From a checkpoint of a small class-conditioned image flow-matching model.
Model: 48-pixel images, activation gelu_tanh, patch size [6, 6], layers 12, width 128.
Training: normuon at rate 0.035, 24600 steps, batches of 128.
Data: 97500 training examples, 32.3 epochs.
Rows from block 3 of a small class-conditioned image flow-matching model, named by matrix and row number. Rows with one number belong to one neuron. Each number is 128 + 24 x the weight over its row's rms, rounded and kept within 0 to 255. All counts start at 0. Numbers have three digits each.
After each neuron's rows are labels from the 100 images, of 14976 (inputs lightly noised), where the neuron reaches its highest value: "responds to" is what is common among them; "lies over" is the class under the peak. Only what is clearly more common there than usual is listed. The data: rendered made-up planets. In brackets: how many of the 100.
# fc1: MLP up (model.blocks.3.mlp.fc1.weight, 768x128), inputs 0-127
# fc2: MLP down (model.blocks.3.mlp.fc2.weight, 128x768, transposed), outputs 0-127

fc1.719:176136156130085132140113101141142142120114137120125164124108124098135115137123137133098134135150109135127113072131108129115137117142083092135161118108151150114087072137091109124097094151040115149127108102106117154137148087163127124162139113116124159087099122115099108156118135111137162135123138118169157110147159109168133105122096114119120114139090128160136101082139155151163111103164
fc2.719:132135111117102122137134147131088106121141114131151118122117122117139150127136108142133137125107102131129112186162156136103127153123173091126155140105100143131161186125121132142107092092076090114101136146108094103138136151085156111104120088120097076165101121119175118082130133157130119118124139142076098155133093184088121135128141132125125112143178119117146101186128126106162117148126
responds to: ocean world (100); full (60)
lies over: planet (100)

fc1.87:124128116104102125098120131104120118123170139137116115111109135154138144113136142147110137132138116127138161103143124096098132161097116138123156173095124141122104133103177135156109123107145116144130101110134123087121127145086121139162113156118116134113145162157138109134081114084123137180161145163154098098123156116097142135144074161135095106114122097156171151209168163132104132088171
fc2.87:125137123116155126111131119112120115139086143133120116102094134094132128131143112122141124121121146123129091124116127099170133160079095121117109080162136096139090114159091121155158138096116146133129097115144136088126144150085134126143156098120149133111110096105151134127067139093116135077105158161160104120109153108087113135117094087129090134114119094125089118202098144141159113092093
responds to: lava world (92)
lies over: planet (92)

fc1.437:140110163128162126131163114111080097119135092149131124129142130088140138114122144144147104118119148151140154148123126089141161111123177165124106125098167125123174119136120113145147137105121169099127138104134099141121142110118102109139170110124102167113119161091088119168123111077079150145180108087117115103117161105085099131173102131137118137151126122157135076135152143100136145168101
fc2.437:116141161130100125138087119127077094131125093144109115128156131161141119128119125130114154134098122138130095157124118099107096116115179082114153134159153115127165115120154157133110122111159095116130129116140166141121164099113099152141091139113157161094128095158093113155119143087073156126080113082112107128121161109072156113086106127134118102154116107129121154131112128093104113166161
responds to: lava world (64)
lies over: planet (69)

fc1.689:163121123100119141158092119114143084122110149099109160150057133157154142124125146105120157123164120147151124130115127076137130137140105107151139130160116132147095151094114151138169134103194096136136159143101143126123117101145160107139149129155176144131163117104100109133147140173134117126108109113152093146106088137211142132133138100126085137143126108150115127145116113121136144164166
fc2.689:135139118099139127163166124103156083123140157100147141156056129087126114122140129132134100131168147146127135110135124088114118122139106140118122121093122117096096155157134108150085123112059164129128152150129115125131102099146125151138088130165074143129090141148102121140147115178147125128138129111162086132110094158208125124113136155133088118136125110119154121140137111127112105167104
responds to: polar caps (54); full (52); cracked ice world (40)
lies over: planet (93)

fc1.210:147164143123117142125106089102126100163145085146179190080112120137202134173133116209116150134120114092135119158131112108085152118145142139123140110097142114079101149118118114115139118145142128099112136144090128122086109141145144101098088154126142127109105129079112117109105155132139132134135110136117126157155164101144138131143149141084121145132129110135147110111118134133123083134152
fc2.210:099124118126119115117163103134131120131127082130110128122111106133071152145148100214135101182133108092153152157192133126154093115129143106062113138134145122157083137133142134113132127132126130127090150172074144119100175140124140154113139097146140137104120145142133135106121114148122125117136061135120120116148151101111089064112121117157133130124123120138133140127115129145139163114133
responds to: glowing rim (77); gibbous (69); cratered rock (32)
lies over: planet (94)

fc1.732:100147139110151141122126115099154122144107149151096126122168100151134130150132134131137113113116105145128141174118151150170091089097147138117175097043101125133162102128097151126127133142176097114129115173072123114109110130179122106094127124133113136108095139146131127150105084117132149166144078128137143120112110102155136094134122134112133146080103122131160163153088142133152100137146
fc2.732:118155106133124116125106137130119120116126143127120150142113103150172149131136106123121122103134097117142118115092095128160123170141073153131164066039168128145119169112095159146127124136163126148136152070171141116130126115094140126156121139114141099143078124152101140122123059157129100173132149117111119166147137110129142116105149132096120169153143119129158148106097127126126122132135
responds to: glowing rim (68); cracked ice world (45)
lies over: planet (92)

fc1.672:199136075071119095114115135141166134131118151135111169094150120147183127140133125137136129142101120083119113169107124164077140112127142142130133145095184093106118114147119107119148103159113123160136123128091099136118161135097143114116122170135136090145106129104120120127128108131117132109098076120148091120171127133097181112133145113115110122126148121134079102126114131111173118123154
fc2.672:130119057065139115119133126146152148117124138135116120094148129116114113104141152142127142123095143086150148112144125161176128103124115119137137131180199172125135125103140135139097147153146148114148140123146164145131101149093087149131139084135131086148153139141120122141118152112121140151162115147135082168178108152121082127112142155146113155129152112128187155124152123121083150122127
responds to: ocean world (65); full (54)
lies over: planet (99)

fc1.219:127132079141149146129133084132151117125102113158095128125111128129131088123102129131171181087153102170131091125157153161140149118151099139141147176116123088134148121170144101106162133107163111125126164110126147166132129082110157132121119100083096102152111165113121127095136153153101155140143148108113151101166147098108111088155116128130138147086169131149131145140131153123100165115159
fc2.219:137132075140112117118128083144143119132153103155142131127096124141124099129124136123074079160157172169119157115115157159117104101155092118100112102138108172126137129094114149101098134098103156124130167092133109163114134080110157135103137160083163099146149099148128128096136100135098158110136167111125136133178140100102147144102112131133146093097159131134119109137132158122157091111105
responds to: cracked ice world (33)
lies over: planet (91)

fc1.38:097109120111143158158138136112124151180120129105151104116120117073154109115139115042135115083137110150169130110108107127131133127119117148125146153141127142140147131138131149127137125103111138193062138138082115118130152105091128119134142117142143167155100129140108118115141111135099099148125102135118108081108139084132125124107132138228146117104096135127105094138137106126140132129117
fc2.38:113115136134124169124135118100138149139127125133119156128128121116144114126129046210111143088101174120112154089117135130122109112136133120177134138133124128107116123123152121128126131135129135061100128145172128133098115126141106135125111123132122135135130124125124152139138126146140126131133203138108127225129123167132139138110126118018132121127128138137136118125126120153110113131128
responds to: polar caps (80); lava world (48)
lies over: planet (87)

fc1.308:096105145097125088084139113150174112192121151121143091115117121092149142199099142135147123084158167147127157177058106130118130138092129125145152133140083131097115117139161129109143126152130127108150138110088128119174094111129134153103140111092125125141116130131109151132111136131131125105119060107143110085127144077132138152111136156156123144129115121149135130135104158121114123134116
fc2.308:110143129125126109111128137155128129108105103142137164123136099088143150191129148121094127146145091142151129102009133123122125156121131125135142130113151100121114142133135100104126113145112092181112134132151113140186119137138172109134088098164115122139116137118164167103143125134117121132174071139097099156141146118129138093120154099142147121126150140158143108132101119128138095140157
responds to: ocean world (59); gibbous (53)
lies over: planet (67)

fc1.377:117097123113084114127109113133114138086122135107093193127132118089198120123132160203116114164095135120136109080113094127138145149142135115102126123109147126094152130129128105127110113116125123193114134139118127138152128122085146115134122128183123125127160103099117129110116131135107110113107107134130121106106129097091187119106116130146180115142143123170101094120107107159082109107140
fc2.377:127136135140126121118142142136200157142125161161180128146099079060109109115163139160100108153111142171109097157082142141101125124124156132131112123084140129095169118103084130138119098135153116117145120125132114135118176132139125108115142119093141142127120138122152204155118098136161119149103132117108139166154125137162142150104148104101112095101154129106120117130116134139104135173106
responds to: lava world (100); full (65)
lies over: planet (100)

fc1.511:154123114102104108168117151160093096157123145147122053131111119149090130102122090129130144158112115117132148112132099126096122133135139089158063087132152155101094137117111136106136097101122104056099131115169112118186094118118126132108096131140138108103126119127163141086130129141110107133094149117131095172096114130114133079130133140102158127132140109139164111129104122108104129110121
fc2.511:113121135144117076108111129116130141065108111118084178113148005125201116136121085176096136162140112140144144119099138121126111126158124121151099127133128139111142105115116114116140126124120114153182128137098109134126116120122140105132111129156130136137120134121116204139140112130119131124141116133102124075134141129131144116135155125196127136125149146138135115131119116120115114128118
responds to: glowing rim (83); polar caps (59)
lies over: planet (91)

fc1.506:160147093126103183123097165133120121150134134136159118107115141115146159125134154108150161130108133167170132177124140124162201140109103145156125103153059116119141131143095131125110159144128130112152119127101119131126102140083150106140132159160147144137076155154122102183167149125183157138125114126095121155122148106101132128111135132140136137133084135133139124130100161127123153148178
fc2.506:102122073121162125127167168130115112131129118141123134109118127151126116121135122109106108133098129161136136178124129133085044116106098121110146167091049141150132119126164136120148098142144137142130103138131140126117154134079122163137105098152122127133187098116117122186166118113177166120125133124108125142125145103088123150154123141122129132134073132135139123124153150117126113148082
responds to: polar caps (56)
lies over: planet (99)

fc1.716:151151123157116085113118120100104124143117115091145165114102127119216121134113138147115153074111148106149140135123116117137139141134111110123105143169113117120110116130119080101116143135119122252133147135086148140150186118150152120156099156113108153121153127101158155092122145127116117130143101129146111113141150122113127155141142120118147094154092131160132119141132124119149113128134
fc2.716:092091138163104113112113126118125132122156103086185138124082107114076144096158137165144121134106114097134114136124142132138141152093134131109169094107117169127147152108112149121097086113137115095122145129156100163171108149138143131176186087105130151147102124180165161129130127124113128115100138137158102150117137143107141099098152136136140174152119152099098141150123113097106149147138
responds to: lava world (92)
lies over: planet (100)

fc1.627:141121114125149070121118117148128134133129129136151122143144102161125135122090253127133143101179150136118149131109129117123135107144135157125130129089106102119115156154135145160113141131149135098052114150129133125122087112112106114136113122132123119129123121136113110120135120111130119150147113136136109042128133130125139146134097114218116102115116128125134135153123118138093116145102
fc2.627:132113136131130081135134132131129118153134138135118148123122000131126115098114159132120123124131099133092113141128127131123126142126132129091118116126147112118113138131141113128125121133126118225149149121097130135074159145135165113134106107135116132135130130120128160118133118132127139115128091123117147123143137114128128115134152125105124144131130135201130106129113139134125126123124
responds to: ocean world (47); lava world (45)
lies over: planet (51); ring (46)

fc1.633:131153171097119154104139142085149147132079121079118117075109122137133142141125133126113104143161142100133146148150115124123127132112156130138117125131133131109135167164092130090177121167117113138120147071112120149121127108131119146092133127113131115125098148159116114135156088139152101126127162190130110129120125058150132122124121139121159144149149044140170111125076098107092133130132
fc2.633:126152082146133137154129120178098106126083138175144143168138121128145128127133136114133104134085141161116148114156129128128131125142122129130115127139126120097124095162087130177167135092123123123136119182118117098132133158125166148160142144139142138117086151159141129117108094122098146143123089072144147128136133205103138120139135146128107141118119197150163100127076161161090138127125
responds to: glowing rim (67); desert world (35); lava world (33)
lies over: planet (81)

fc1.521:151082129142154088129138160109103098103135076145083186126145125127169116136105129175140096131127121109147118153112117108119111119098125112131117145125119108094169141107112103132113120147116150209157143117092127117142149163122177144127066111109139100104088123137122132147153114119107084154101113109140107122145113123123077139097135112135091146140116110167089119111112111114109157126120
fc2.521:139093145117148141125145095153168149114117201116146111120112101112135160134135118172140081137128108165141099106102142159119112128152141130149114158089135114108100126101115142103128109098164167112150130129147130135164154106138068126137101116128154151141089143142134124111096097149157154148104150154141160170120118121127049157099097121126170120114150131105107135125104149163113160129103
responds to: lava world (71)
lies over: planet (100)

fc1.231:136123144132109185153129118137103131149115129105150121145151122118142121125149155109125140117146121132155164115135095129111123164175104132164143129148084108132139115149131177100171122139133122083140101096097166132108109135137136139074141181133145115106116163104088087132134154115172128166134108083113159164112110136127117178116102100136110127142162114136141121179102074137165128112164
fc2.231:128132156129150144144129142143100134118143129103133132143152121136133101118186132130139120143148129147138091110109099115119131163168091125085128123109085152124141129109126093097090145145115136123115105087104094130142144142153116120082102074147123110090139097141094153136139110125178153088122105079133175143117107139119134075127102171125106142145167104136132134191146066148095125129120
responds to: cracked ice world (76); polar caps (58); full (55)
lies over: planet (98)

fc1.487:147130118119144125090125142146095126141157092120135146116127117146160116111088136126094153098144118129154093134110121133146105103121134155156131070098123129120132090092080100095104134102149115158140135114088130120125192145192147151095159149123152171136087119142179127134112138090109118110150106144159123146121096114147124137116090109096097148103147144133149119160071131077127130129135
fc2.487:123122107119101134097127147172092154119097104109138127142124133099133103117069117156161109136134158145091186113144114138123154113112127092119138179180143110132143089152165129116133116115095136108133141118134127135149153147174121093096079089122094188144154129112179117132126110075099125140101130132137116126126108128149113138132102139142102119097153147118101147167173106090135102130119
responds to: cracked ice world (92); full (58)
lies over: planet (98)